{
  "encoder_arch": "efficientnet_v2",
  "model": "contrastive image-text model",
  "dataset": "drawn human figures in many poses",
  "train_examples": 48750,
  "image_size": 32,
  "crop_scale_min": 1,
  "horizontal_flip": true,
  "translate": 0.12,
  "tokenizer": "char",
  "vocab_size": 30,
  "loss": "softmax",
  "embed_dim": 128,
  "encoder_norm": "batchnorm",
  "encoder_activation": "relu6",
  "encoder_channel_attention": "se",
  "encoder_depths": [6, 6, 6],
  "encoder_kernel_size": 5,
  "encoder_stem": "single",
  "encoder_expansion": 3,
  "encoder_widths": [24, 40, 72],
  "text_encoder_causal": false,
  "text_encoder_width": 128,
  "text_encoder_layers": 7,
  "text_encoder_norm": "rmsnorm",
  "text_encoder_norm_position": "pre",
  "text_encoder_activation": "gelu",
  "text_encoder_mlp_ratio": 3,
  "text_encoder_head_dim": 64,
  "text_encoder_fused_qkv": false,
  "text_encoder_bias": "all",
  "text_encoder_qk_norm": false,
  "text_encoder_parallel_block": false,
  "text_encoder_inner_norm": false,
  "text_encoder_positions": "learned",
  "init": "kaiming_normal",
  "residual_init": "none",
  "optimizer": "adamw",
  "lr": 0.0014,
  "beta1": 0.9,
  "beta2": 0.98,
  "eps": 1e-08,
  "cautious_weight_decay": true,
  "ema_decay": 0.999,
  "steps": 3100,
  "batch_size": 128,
  "epochs": 8.1,
  "lr_schedule": "cosine",
  "final_lr_fraction": 0,
  "warmup_steps": 150,
  "weight_decay": 0.5
}
Rows from block 9 of the image encoder, named by matrix and row number. Each number is 200 + 20 x the weight over its row's rms, rounded and kept within 0 to 999. All counts start at 0. After the name is the row's rms in percent of the matrix's.
# convs0: expand 5x5 conv (encoder.blocks.9.convs.0.weight, 120x40x5x5), inputs 28-31, a 5x5 kernel for each
convs0.31,100,183,203,224,242,217,199,220,204,230,180,147,212,195,178,200,224,216,205,192,168,211,198,200,169,163,226,207,203,210,205,213,224,209,209,218,204,233,204,233,227,222,212,215,208,212,206,204,171,170,183,183,199,194,182,184,216,222,205,200,213,204,220,201,199,195,189,195,186,224,196,182,187,194,174,194,205,225,199,166,172,209,232,204,159,157,225,209,212,221,192,207,232,213,217,182,216,207,180,166,194
convs0.32,099,202,194,212,203,186,204,184,172,179,193,218,187,204,196,189,204,209,187,175,194,213,212,203,225,220,187,198,246,217,208,203,206,215,224,206,212,199,188,196,201,225,218,187,174,180,186,209,191,190,207,202,207,202,164,164,185,201,198,183,189,202,198,199,220,162,201,185,189,186,245,149,174,173,184,183,195,175,179,194,199,195,221,209,204,160,217,184,199,198,177,222,202,178,194,188,188,200,200,169,204
convs0.33,097,220,208,254,240,212,228,203,197,203,198,207,199,212,196,192,213,234,188,198,185,198,237,200,172,178,196,209,200,212,164,156,199,217,227,202,203,194,185,198,176,225,173,201,189,173,195,170,187,178,179,211,176,197,177,201,181,187,211,232,205,203,217,217,235,206,215,200,202,212,214,228,202,169,170,209,169,189,206,184,167,188,223,188,211,176,211,232,206,222,228,189,203,205,223,224,227,221,216,236,204
convs0.34,097,222,236,200,196,179,193,190,188,207,217,210,197,197,220,200,169,176,189,185,199,165,189,206,190,200,217,251,234,231,235,196,216,204,190,183,186,203,201,199,190,190,199,201,195,212,193,202,177,194,186,188,207,209,195,183,204,205,215,205,185,193,202,187,193,189,199,189,210,219,206,197,184,210,200,197,195,200,220,205,195,202,153,172,165,167,200,179,185,214,190,198,183,207,225,240,211,195,209,214,200
convs0.35,098,192,202,198,187,223,185,203,185,211,199,194,200,184,201,182,186,191,204,190,177,237,213,211,212,215,197,174,203,214,172,187,170,196,200,196,193,186,179,153,167,175,173,191,190,179,213,191,197,216,195,172,205,202,191,210,195,210,225,200,212,206,215,222,200,232,192,209,215,206,172,213,199,203,230,213,218,223,179,195,201,229,237,196,165,198,206,200,200,179,195,220,206,207,161,186,197,195,223,214,203
convs0.36,098,206,247,252,238,201,226,215,242,230,217,182,212,212,219,199,182,185,176,207,229,219,188,190,215,178,174,187,197,180,195,181,188,210,217,225,211,217,221,224,212,187,192,201,212,182,196,204,180,172,192,139,173,149,184,182,163,158,181,174,168,170,181,208,187,201,203,196,193,196,214,209,184,174,186,197,177,169,179,172,163,196,207,210,193,167,224,213,199,225,190,213,211,212,200,190,209,235,193,242,219
convs0.37,101,213,195,210,186,164,230,232,216,197,192,203,213,229,218,200,168,187,220,216,223,181,161,180,188,193,205,223,216,199,186,199,215,204,203,218,214,203,210,184,213,180,190,190,184,191,173,198,184,188,206,235,202,204,187,202,191,209,201,199,175,188,190,208,216,215,222,199,188,190,202,197,210,213,179,189,198,214,200,196,224,226,202,206,195,183,199,190,211,191,205,192,202,211,215,223,203,218,218,195,237
convs0.38,102,209,208,218,198,228,196,201,212,224,203,223,211,230,220,218,184,185,221,211,203,197,225,208,206,216,202,208,185,202,200,207,210,196,197,237,194,205,221,189,220,185,200,216,218,201,189,161,185,171,186,203,196,183,179,169,209,185,180,206,199,208,213,176,195,213,201,181,196,180,172,222,223,208,188,191,179,193,188,218,211,196,192,145,183,201,209,197,191,182,220,215,205,207,230,196,230,213,192,202,210
convs0.39,100,202,222,203,213,193,209,191,194,210,215,174,171,202,187,201,205,204,191,230,227,222,210,215,202,203,216,228,219,241,227,216,190,227,195,240,200,184,183,194,183,208,189,173,189,201,221,237,235,190,218,203,174,175,192,169,179,174,179,205,218,179,193,198,197,222,170,180,158,212,180,175,221,179,210,185,247,227,238,203,207,208,215,195,201,192,163,115,160,152,180,216,185,176,172,190,218,190,212,166,206
convs0.40,100,199,210,217,216,186,196,213,209,216,204,192,190,175,229,190,185,198,175,197,171,202,212,199,206,218,182,197,171,135,182,217,181,185,203,208,209,176,176,217,213,217,201,177,201,203,199,228,214,197,194,225,214,203,220,211,208,204,192,192,190,187,169,195,195,202,170,188,175,170,212,212,200,177,211,195,194,214,252,224,260,227,268,248,247,241,202,183,238,220,248,182,189,157,195,242,178,162,176,198,216
convs0.41,097,151,169,237,198,214,178,187,219,192,235,183,190,184,186,219,212,188,205,217,205,176,203,180,193,198,187,160,165,170,188,203,196,225,211,200,177,190,184,210,188,199,187,172,205,187,210,188,168,207,193,226,222,226,172,201,230,230,222,173,179,233,246,218,209,174,214,206,211,197,185,184,204,199,191,221,224,171,207,226,228,175,183,201,197,194,183,178,142,183,180,200,188,202,200,194,224,247,226,240,266
convs0.42,103,214,214,206,231,220,186,183,217,199,208,192,224,197,201,197,176,221,195,196,166,192,208,199,178,169,175,170,167,178,171,203,188,178,212,186,195,223,243,230,228,190,217,222,230,203,191,179,218,207,164,193,234,210,214,223,192,204,195,193,206,203,216,220,206,194,231,222,209,210,207,253,238,212,222,220,183,169,183,153,164,176,153,196,172,191,174,183,187,199,184,219,210,228,216,224,225,230,239,227,230
convs0.43,099,192,193,214,190,200,188,194,202,202,179,203,231,216,193,212,184,208,197,214,196,187,214,225,180,189,197,188,189,171,197,194,191,213,241,237,182,204,207,219,227,187,190,204,233,221,149,161,189,160,199,191,167,176,192,229,176,199,216,205,195,215,217,233,237,229,209,196,192,200,220,205,165,168,196,205,177,170,160,175,202,177,154,185,195,182,150,188,195,209,173,192,196,175,177,177,171,125,171,177,177
convs0.44,099,197,202,232,181,211,187,195,164,200,198,211,214,195,176,227,174,193,158,184,183,201,178,164,195,204,217,208,199,192,164,205,219,210,207,190,183,182,186,189,181,172,179,193,193,153,202,175,199,200,195,191,169,206,215,224,192,186,168,208,223,220,176,189,185,211,177,185,193,172,191,168,172,202,181,227,193,185,155,190,203,162,190,180,196,183,204,179,173,115,179,183,194,183,131,154,202,186,171,193,187
convs0.45,099,221,214,223,193,229,198,196,207,206,226,190,179,206,213,213,191,204,199,194,242,217,199,177,195,211,186,185,194,202,227,161,180,204,231,224,182,163,218,232,219,174,201,218,205,218,215,197,206,200,198,182,187,205,216,186,168,200,188,184,178,198,222,192,214,173,224,213,196,189,176,193,223,191,197,178,139,147,129,171,161,165,164,165,153,204,189,197,171,207,199,205,193,176,199,220,216,216,214,210,206
convs0.46,100,205,218,188,178,202,215,202,200,187,170,201,192,181,168,169,196,197,177,172,190,223,195,188,200,198,209,206,208,203,172,201,198,216,183,205,242,203,200,166,172,192,190,174,208,163,182,189,154,186,183,171,180,213,191,196,183,229,217,204,211,198,224,224,199,202,206,213,192,208,191,187,204,198,210,183,190,201,208,172,191,184,185,163,202,205,192,188,191,196,203,206,195,232,190,198,222,248,223,226,201
convs0.47,099,205,238,225,204,230,198,213,234,221,235,213,219,202,195,216,206,202,202,205,181,186,208,202,215,195,229,187,221,182,196,214,196,185,196,181,197,242,231,219,218,214,219,241,208,193,203,203,170,172,207,196,190,212,229,216,210,211,215,185,185,225,224,197,176,180,179,199,199,214,195,186,199,238,216,230,204,209,178,200,186,181,207,220,225,205,175,182,186,185,204,193,205,181,206,205,220,229,219,206,230
convs0.48,098,212,188,213,205,191,190,221,238,241,208,225,253,272,222,209,231,261,263,234,202,219,205,210,207,211,177,153,171,183,176,170,194,217,252,243,185,203,263,249,234,208,222,238,228,238,185,192,209,204,185,201,192,227,200,185,200,231,227,204,192,223,225,206,214,208,212,207,216,195,178,230,216,196,216,187,172,182,202,216,190,168,187,250,249,212,198,201,221,239,218,181,192,188,212,198,203,222,206,195,204
convs0.49,097,234,223,239,196,200,213,196,215,209,196,194,180,167,210,233,219,217,199,208,206,195,205,221,213,196,192,202,223,199,168,186,190,213,190,214,167,193,203,207,221,167,194,231,192,224,151,178,198,173,185,206,202,192,208,167,208,216,183,205,214,195,197,215,204,192,205,200,195,193,174,222,200,179,162,185,167,173,208,177,180,176,190,180,179,191,185,204,193,192,210,176,199,204,206,184,216,191,208,199,182
convs0.50,102,166,181,193,170,182,173,203,190,152,155,198,177,197,162,180,184,215,172,167,193,176,204,190,202,201,145,136,165,208,216,160,164,195,210,216,196,177,190,175,207,206,207,199,188,188,220,223,197,204,183,209,229,224,211,176,205,233,214,201,186,211,242,214,204,197,207,194,206,214,193,208,194,200,234,205,222,239,225,200,191,200,211,215,193,194,205,171,162,189,200,190,209,193,184,201,254,228,249,223,231
convs0.51,100,225,207,195,207,236,189,205,189,179,178,162,194,167,172,173,199,184,181,190,195,209,180,163,177,208,235,211,202,207,182,204,214,172,129,172,205,199,171,161,166,195,183,186,194,166,206,209,195,199,210,194,213,232,198,171,218,243,211,205,186,213,210,183,202,217,234,197,205,180,183,218,202,191,185,200,171,176,199,204,186,183,186,234,215,240,160,193,194,206,202,207,215,230,186,214,212,207,219,204,220
convs0.52,101,204,228,194,196,198,224,216,215,208,191,214,205,194,200,226,229,212,205,196,204,200,199,218,224,190,235,238,238,216,191,213,195,235,210,203,198,185,183,193,212,216,200,208,207,202,199,200,205,223,246,191,252,197,169,146,202,250,219,210,161,166,188,208,207,184,197,192,204,199,177,189,172,172,199,177,243,235,204,217,205,212,219,199,192,206,190,199,170,181,177,193,190,162,165,187,208,207,199,182,184
convs0.53,098,202,199,200,185,196,191,196,195,210,174,227,215,188,198,173,216,209,203,187,179,219,202,210,201,174,186,156,205,171,154,188,198,176,181,187,227,204,221,186,180,220,216,200,201,196,207,225,173,187,195,194,199,205,200,191,185,182,199,227,203,154,156,183,178,208,192,214,208,183,176,199,220,206,188,170,184,173,175,192,189,173,179,203,185,226,196,201,228,209,209,194,206,220,205,224,221,231,229,200,207
convs0.54,099,191,193,200,170,184,197,171,163,166,218,186,201,165,166,185,176,161,171,177,182,167,180,199,197,188,220,225,210,189,184,193,209,192,207,202,196,222,200,199,197,184,190,177,193,225,190,170,194,187,182,185,192,194,210,199,192,206,178,220,182,217,238,227,217,194,216,228,230,235,226,225,236,223,205,189,217,208,178,168,173,222,203,180,182,203,207,189,202,207,206,222,228,227,215,218,228,219,203,196,189
convs0.55,097,214,203,224,179,197,187,221,227,209,198,205,197,201,198,192,170,182,197,179,209,202,196,208,194,201,182,204,209,212,199,211,212,206,219,215,201,214,217,202,186,216,179,176,190,187,165,179,168,179,155,185,203,182,214,202,221,230,199,186,188,207,203,209,187,195,181,161,178,170,216,202,140,213,171,223,178,195,204,186,234,199,195,240,247,217,180,179,175,189,173,187,168,176,152,186,198,195,202,152,225
convs0.56,102,167,203,179,178,184,194,197,204,224,227,190,192,209,220,210,205,210,213,201,205,214,229,224,218,202,189,196,201,184,193,197,202,190,203,217,197,175,185,223,233,185,190,200,195,215,196,210,210,203,227,194,202,217,192,207,183,198,207,187,229,182,192,212,202,194,203,174,170,193,219,206,189,192,178,204,209,241,223,229,220,201,204,223,242,217,202,177,199,206,211,224,184,182,202,206,218,164,203,214,232
convs0.57,101,187,211,187,185,182,178,190,186,180,187,168,219,238,207,177,154,169,173,210,186,167,187,174,178,173,240,213,194,206,252,221,229,191,194,225,203,209,181,149,178,185,205,223,193,193,179,201,199,194,179,189,235,225,184,217,214,195,214,210,235,227,211,204,210,198,240,231,201,172,198,238,219,195,228,230,175,194,206,193,233,164,196,209,208,226,194,213,173,201,205,208,216,205,215,251,209,222,213,251,229
convs0.58,102,243,201,207,212,223,200,219,233,224,251,214,187,217,227,221,203,209,227,213,238,184,209,228,213,231,230,215,214,154,212,186,219,202,165,193,204,226,214,194,219,207,207,222,222,211,214,217,238,198,170,169,215,205,198,194,182,193,194,192,207,177,187,180,157,179,157,184,217,217,170,149,226,256,199,204,192,199,188,198,174,219,226,212,180,216,206,190,197,169,197,209,196,208,183,173,214,197,207,212,187
convs0.59,097,196,180,198,207,200,202,217,214,207,191,211,198,205,188,152,203,225,192,213,194,205,210,229,206,186,217,214,213,203,198,210,173,190,236,207,204,154,212,209,204,192,159,188,204,191,199,189,209,196,189,208,203,181,200,196,199,259,233,198,224,203,227,193,218,229,196,160,184,201,199,187,192,191,201,194,176,207,199,214,176,191,186,214,183,166,219,200,164,184,197,171,202,203,181,178,167,177,186,190,173
convs0.60,103,183,191,210,184,201,204,211,213,206,210,185,233,190,212,207,227,216,239,214,182,216,207,201,216,203,216,207,173,188,189,204,220,208,185,183,202,200,212,205,196,209,221,244,222,203,161,205,209,183,151,212,209,228,208,229,189,194,217,188,184,210,205,200,210,210,226,198,221,198,178,213,192,205,216,219,198,185,233,210,191,189,180,219,245,192,185,188,229,240,230,187,192,166,183,196,181,172,182,182,171
convs0.61,099,194,215,212,192,180,210,189,218,195,188,193,218,234,190,190,212,179,203,193,201,199,185,212,190,177,203,204,225,207,187,206,186,210,213,198,195,191,192,204,198,200,194,173,185,185,202,210,198,177,199,185,216,217,182,190,213,201,191,196,203,206,176,180,179,178,192,194,180,175,196,208,216,216,178,198,195,226,237,234,173,194,195,213,214,200,167,189,209,198,221,210,202,233,180,203,240,244,183,224,226
convs0.62,101,224,226,210,222,228,207,204,210,212,202,185,169,170,205,192,200,166,197,194,205,165,172,190,161,196,225,246,230,251,220,227,242,266,247,243,219,167,210,197,185,177,143,157,176,179,184,186,179,183,214,206,195,191,172,182,234,224,182,162,197,192,214,235,208,210,182,198,208,220,198,179,206,207,203,199,198,218,215,214,221,202,218,200,179,180,176,174,155,154,157,183,196,193,179,187,209,212,201,207,212
convs0.63,100,210,211,221,189,214,203,202,236,198,182,209,186,213,202,216,191,214,190,201,195,194,173,168,172,214,173,182,167,202,162,168,191,236,251,193,227,216,219,237,194,188,219,202,205,169,176,200,187,185,192,213,230,238,199,215,206,197,227,208,214,225,223,207,204,194,224,186,195,211,193,214,199,204,188,198,201,192,256,217,191,201,196,201,195,188,201,186,229,210,199,218,211,202,231,206,235,233,212,186,239
convs0.64,099,188,197,218,207,182,229,207,225,206,195,230,225,192,182,192,216,196,167,178,177,179,186,190,217,187,176,218,206,207,244,190,196,220,192,183,209,226,193,163,169,205,214,195,200,180,198,191,203,185,199,210,197,202,197,197,202,201,225,192,200,218,205,185,150,193,178,194,177,178,200,210,201,183,199,179,180,194,198,178,192,213,192,200,185,214,209,214,212,207,194,196,220,199,176,180,195,163,207,207,211
convs0.65,100,197,223,202,200,193,193,211,190,208,216,202,182,198,208,211,180,191,209,186,210,197,197,182,191,221,206,188,217,189,174,215,203,163,183,201,176,182,191,195,167,203,238,216,203,180,218,205,182,201,191,200,221,207,198,188,210,206,205,198,175,207,204,167,167,190,164,180,195,186,191,161,205,202,223,226,199,210,199,215,208,204,204,193,186,207,194,187,197,214,225,170,200,171,191,179,183,200,199,218,190
convs0.66,100,214,189,194,196,229,193,201,186,181,208,204,177,164,169,197,196,201,144,165,185,183,187,224,180,202,214,209,201,202,186,186,164,185,207,208,173,136,170,172,215,188,172,185,210,215,196,182,172,205,210,222,238,218,194,201,245,225,225,239,224,208,228,238,230,190,204,183,183,207,195,195,195,162,192,191,228,242,208,183,193,239,260,215,210,201,171,228,201,256,218,174,195,202,232,224,196,193,234,230,224
convs0.67,104,172,179,157,201,209,183,160,189,174,219,185,193,174,172,216,169,210,188,230,231,163,171,204,197,211,209,203,197,208,210,206,233,207,232,211,208,183,180,170,189,207,187,158,193,206,176,204,168,182,199,221,220,215,206,192,228,213,249,214,210,226,209,252,262,241,223,209,227,241,203,243,224,198,221,226,197,219,208,196,188,196,190,225,205,213,159,160,185,205,200,175,190,200,193,190,213,223,231,224,193
convs0.68,099,184,191,154,184,202,191,195,186,200,200,192,195,201,194,191,189,200,190,215,201,190,183,197,184,206,205,206,218,195,219,207,192,204,197,192,224,204,231,180,176,227,197,209,237,221,203,192,212,233,214,238,213,218,219,223,216,192,214,192,204,212,232,195,204,176,219,216,212,164,190,180,185,188,187,213,219,222,229,215,188,206,243,214,212,185,226,202,190,205,191,249,234,234,205,214,222,252,225,204,220
convs0.69,099,192,207,185,204,197,200,218,240,234,216,208,201,215,235,202,186,210,238,224,241,182,196,189,201,214,193,193,213,207,178,202,213,201,221,221,213,199,214,252,217,198,199,215,241,263,219,204,232,256,226,214,217,222,182,192,209,219,193,174,157,199,182,185,145,161,208,212,184,149,177,196,197,194,189,181,198,209,247,207,211,204,222,249,220,207,183,187,233,187,193,183,214,226,189,197,195,184,202,193,213
convs0.70,098,184,181,201,209,211,194,202,206,212,171,223,238,186,195,214,253,221,206,217,239,230,208,219,220,229,177,181,209,223,222,211,205,220,268,229,222,216,209,226,212,242,206,183,212,206,220,210,178,197,202,172,197,218,206,199,186,200,239,224,204,217,197,232,202,220,182,178,206,247,205,215,212,210,228,218,240,202,221,203,214,197,175,208,196,212,222,179,213,231,216,233,192,224,216,205,210,201,236,201,192
convs0.71,099,169,184,184,206,195,191,192,192,240,196,174,202,234,235,222,205,216,222,223,221,214,232,234,213,210,230,182,200,225,195,216,216,209,202,205,230,182,201,214,223,176,174,209,211,217,204,211,198,195,212,219,246,212,215,175,241,221,217,222,204,232,208,222,205,188,195,176,197,194,203,208,200,166,191,185,197,206,200,209,215,183,205,220,216,205,207,194,216,218,205,209,216,195,182,195,167,165,156,192,185
convs0.72,097,188,183,186,180,184,201,188,184,198,168,183,219,203,178,150,191,186,192,131,187,210,189,163,205,207,180,188,209,209,230,199,217,227,222,231,208,220,238,212,207,206,215,215,217,186,202,199,228,191,202,198,184,212,197,158,207,188,204,204,174,196,240,200,209,186,180,223,206,203,212,175,216,200,207,214,203,210,241,217,218,209,203,227,214,208,201,202,225,201,181,235,226,217,193,201,235,204,193,203,211
convs0.73,100,199,205,182,183,194,216,184,184,171,213,201,162,164,195,207,167,166,171,209,208,173,208,201,229,241,241,232,217,200,203,194,203,188,212,194,164,163,193,199,208,190,210,194,205,202,209,208,211,232,195,250,226,204,202,215,205,216,200,217,182,219,192,237,190,210,192,200,199,196,200,193,200,186,202,191,193,223,219,192,197,200,213,221,207,196,212,206,204,216,200,189,204,187,223,192,218,210,223,246,233
convs0.74,103,178,192,210,212,229,179,208,191,198,185,201,253,194,194,185,217,209,190,172,202,221,185,200,195,218,164,197,183,195,176,219,209,222,197,198,221,236,203,191,187,223,212,185,204,208,196,178,171,183,241,201,205,214,186,208,211,236,207,209,213,230,227,248,198,211,190,232,209,210,195,189,157,222,181,200,205,206,185,188,207,216,246,214,203,184,189,210,215,198,221,200,163,206,190,181,201,220,210,194,214
convs0.75,099,201,213,189,223,231,207,195,195,170,223,207,193,184,194,200,199,180,194,190,219,202,184,179,180,206,192,208,215,197,198,188,192,204,154,202,187,168,176,186,207,196,195,163,178,227,195,211,174,196,187,228,232,222,230,219,214,219,200,201,225,169,170,187,186,193,174,176,212,201,193,156,176,183,178,193,238,222,208,234,220,228,225,207,222,211,228,241,242,208,227,239,232,236,228,217,242,190,203,212,232
convs0.76,097,165,176,174,187,185,178,201,183,162,190,187,215,185,183,190,178,210,201,191,188,200,179,212,205,193,240,182,214,233,226,223,215,214,204,236,219,198,205,226,217,204,234,208,209,215,224,223,225,214,165,186,169,175,166,200,218,165,165,190,202,192,199,186,203,219,220,206,160,191,212,177,204,192,181,209,203,222,206,175,187,206,211,197,191,218,186,203,176,182,192,194,215,180,185,207,193,221,229,211,202
convs0.77,100,209,191,215,186,197,237,230,189,203,203,192,196,162,194,209,177,201,178,200,206,160,174,167,186,174,193,211,212,200,223,188,191,207,199,245,177,169,225,231,225,191,205,202,206,191,199,184,186,200,188,197,199,198,197,198,200,210,201,182,199,186,208,187,191,153,208,238,222,198,188,201,207,208,202,201,227,198,214,221,212,172,195,181,202,205,225,222,192,185,184,244,232,234,191,175,240,206,191,192,206
convs0.78,102,182,165,169,193,207,166,190,182,168,175,183,171,206,195,189,178,193,188,213,204,191,216,199,202,184,184,177,172,186,173,172,154,181,175,207,188,156,198,193,197,162,198,190,211,211,190,209,213,231,215,175,183,201,178,183,169,195,178,196,194,168,188,173,191,218,182,161,185,203,190,167,195,209,202,171,187,202,182,176,161,178,171,202,188,179,175,178,190,177,216,203,200,166,208,229,228,218,231,235,198
convs0.79,102,195,174,150,175,180,171,190,156,194,204,197,233,211,225,225,225,258,225,240,228,244,227,208,207,182,182,194,181,152,160,151,175,178,184,150,172,200,213,219,170,230,225,245,226,227,203,223,229,224,231,214,202,198,201,206,210,234,239,228,232,223,196,218,226,218,219,218,231,187,185,223,209,201,181,192,218,222,164,179,181,203,208,184,207,208,217,192,202,229,249,197,217,205,202,211,197,202,185,187,185
convs0.80,100,216,205,211,227,197,199,207,217,208,184,198,213,194,176,204,206,172,189,182,191,203,187,190,198,212,154,183,201,192,178,185,196,213,217,202,192,200,223,199,190,202,188,173,198,189,204,187,206,199,216,158,169,213,200,189,202,204,198,176,196,211,210,188,189,193,204,209,200,190,169,198,205,213,189,214,165,181,187,189,199,216,187,198,194,192,197,181,194,195,182,212,193,203,199,198,197,221,204,208,192
convs0.81,102,200,183,221,232,206,196,207,193,235,237,206,206,191,220,209,195,168,177,181,209,175,178,152,213,236,228,208,204,196,193,235,226,219,223,216,203,206,218,191,167,200,213,200,178,170,211,219,238,194,167,188,191,207,172,199,176,195,215,209,178,199,176,216,220,212,231,203,210,248,246,209,227,208,239,211,226,191,199,200,175,196,187,193,204,200,199,186,180,171,156,204,218,162,170,151,209,212,202,222,211
convs0.82,099,193,222,196,214,194,220,206,182,215,190,193,190,211,195,195,202,189,183,180,164,175,148,188,197,178,194,190,173,190,213,181,205,202,207,200,212,201,208,145,187,185,198,192,183,187,184,191,196,192,204,193,210,223,226,198,211,212,224,193,210,227,220,221,199,183,213,215,205,203,179,188,190,221,215,179,187,210,179,209,177,209,201,200,201,223,231,218,202,204,200,220,237,226,206,189,194,224,220,233,181
convs0.83,101,191,209,212,203,205,195,196,215,207,193,195,192,181,208,181,170,214,176,179,190,187,206,184,152,187,189,210,197,171,181,184,200,196,212,196,219,213,230,225,222,216,214,210,221,249,232,209,174,189,200,216,191,208,191,233,218,207,198,215,230,186,211,195,187,208,185,205,172,196,202,193,178,187,203,213,188,217,193,207,214,232,229,202,178,211,231,236,230,225,211,221,211,213,220,220,205,206,197,205,232
convs0.84,099,207,205,227,209,192,167,214,183,167,184,196,181,200,163,208,202,194,196,185,176,189,216,192,221,211,205,198,215,187,215,204,177,169,217,195,228,213,193,171,180,219,205,202,173,183,189,181,213,199,194,219,180,195,193,209,207,184,190,222,222,197,179,222,239,188,202,176,180,169,179,174,190,200,203,181,200,191,203,223,192,213,203,200,205,231,178,220,181,201,188,212,155,183,167,208,211,202,188,196,162
convs0.85,100,181,174,180,206,187,178,181,208,213,187,192,186,204,216,221,205,210,208,200,200,201,220,211,193,206,161,163,189,190,162,173,188,188,202,183,242,240,236,189,192,198,206,191,191,136,173,184,190,194,164,189,207,212,193,193,189,224,213,249,179,207,202,233,228,197,176,195,203,205,160,205,214,225,229,166,190,206,213,174,216,210,216,218,209,229,189,213,200,185,223,191,208,200,220,204,216,191,207,214,168
convs0.86,095,204,216,203,221,165,193,210,212,220,169,203,198,179,180,181,187,194,171,200,196,193,179,214,197,192,178,173,236,219,197,211,203,255,221,235,217,187,217,209,210,189,178,163,172,205,201,179,187,161,174,202,211,170,184,167,185,200,194,203,178,187,195,199,200,205,170,214,206,202,257,178,169,195,162,188,230,188,197,182,195,233,199,196,189,163,245,207,192,191,183,193,207,166,175,184,189,171,178,191,189
convs0.87,102,195,178,169,189,201,180,170,195,187,201,193,176,182,222,205,216,212,178,190,212,224,198,195,160,173,237,186,154,158,195,191,203,188,186,197,193,196,193,183,195,208,195,199,178,193,217,218,184,186,176,197,208,203,204,163,187,227,213,173,165,191,186,199,206,194,238,218,204,227,204,244,248,200,191,197,192,169,206,199,205,191,212,198,217,203,179,181,199,224,196,175,213,204,197,202,215,206,215,242,206
convs0.88,099,192,211,182,185,174,185,208,184,160,183,204,211,205,186,153,219,187,194,219,157,194,191,182,217,198,161,163,181,195,214,156,164,187,220,223,168,211,215,215,227,174,204,177,239,189,217,191,210,212,220,244,206,190,202,214,210,180,193,178,205,189,178,192,171,210,219,212,190,166,186,209,210,209,172,151,181,209,211,209,199,194,210,205,213,241,187,192,196,214,226,202,201,210,233,227,220,237,246,217,214
convs0.89,101,192,180,196,173,200,157,170,153,176,174,188,180,156,169,176,191,185,196,191,167,193,190,199,192,190,222,214,194,196,195,207,174,185,189,188,199,187,172,174,182,213,206,176,195,181,211,200,192,193,188,193,186,220,243,251,222,213,240,245,258,226,250,250,219,230,171,224,197,204,209,212,218,239,210,234,228,189,203,213,222,236,211,197,245,257,204,194,214,221,210,175,187,212,208,200,209,196,219,209,220
convs0.90,099,222,207,199,196,200,216,214,205,212,175,235,221,191,183,195,198,177,182,180,161,190,196,186,185,193,178,169,199,227,209,177,192,209,253,222,187,182,238,246,213,202,196,185,225,224,204,192,186,205,185,184,209,212,180,192,251,231,220,173,178,206,218,223,199,175,219,205,208,220,215,211,208,214,229,222,199,174,178,204,183,233,238,225,213,195,203,190,196,207,198,189,178,227,216,181,211,211,219,234,195
convs0.91,104,201,168,172,149,179,179,203,183,175,180,166,210,216,180,182,172,143,166,142,166,199,175,193,172,161,231,205,184,197,214,191,181,169,186,204,201,197,203,183,172,186,180,188,194,175,184,196,211,220,206,213,200,196,199,211,209,199,172,213,204,224,215,186,189,189,245,215,200,191,193,247,196,213,183,202,219,201,198,232,228,219,195,174,198,197,209,195,188,188,155,204,188,203,215,204,195,191,187,227,218
convs0.92,101,220,200,229,215,215,204,236,213,200,212,203,212,211,205,186,198,191,193,177,202,189,160,166,181,183,228,250,241,240,242,214,228,212,215,216,187,213,220,199,200,213,211,208,193,176,200,207,193,213,187,201,188,188,188,190,183,193,184,217,229,198,195,171,195,205,196,202,195,177,208,197,196,204,182,210,197,189,194,209,221,209,210,205,193,201,186,192,200,232,220,182,205,232,228,209,180,191,220,215,191
convs0.93,099,207,186,198,215,245,171,170,200,239,213,194,179,210,231,239,199,175,172,219,249,204,226,188,217,232,187,153,184,218,217,172,194,169,217,237,182,194,200,176,211,191,182,166,191,199,176,188,153,155,194,213,200,200,172,182,182,195,186,197,180,189,199,209,177,213,223,210,179,175,169,213,229,213,149,152,190,184,189,191,203,198,206,229,199,178,193,198,190,211,182,188,204,166,178,177,166,176,186,195,183
convs0.94,100,174,206,208,212,208,157,193,176,221,239,181,173,210,227,222,210,216,176,214,203,216,214,192,186,171,229,196,185,162,216,180,176,183,209,215,183,178,186,208,240,200,195,184,224,253,228,214,216,220,230,203,191,210,164,197,222,229,202,179,183,200,202,246,180,190,169,175,175,197,189,176,199,185,194,190,206,216,192,217,198,211,207,222,207,208,235,217,197,198,174,217,173,190,195,186,222,200,180,193,213
convs0.95,103,177,188,192,193,182,157,186,171,175,170,167,195,196,184,199,168,186,211,233,200,227,194,226,229,195,199,198,186,191,179,181,190,190,191,170,181,182,187,229,212,212,185,223,244,237,204,196,212,218,196,196,189,198,203,202,198,195,177,176,207,208,220,205,232,231,220,224,243,217,243,200,206,197,222,213,180,183,183,216,208,163,184,181,188,194,199,194,177,195,178,215,192,143,174,198,184,151,141,179,163
convs0.96,100,187,201,183,181,188,209,224,190,189,182,221,211,215,214,193,194,202,228,209,202,227,196,213,245,199,237,218,197,224,224,214,213,192,201,192,216,184,175,194,209,206,208,218,183,209,194,201,205,234,183,221,208,197,191,186,224,202,210,204,215,200,171,219,212,225,218,187,172,202,237,196,205,191,210,200,183,207,173,205,198,186,200,196,181,175,190,169,182,201,141,187,173,154,165,174,169,186,162,186,188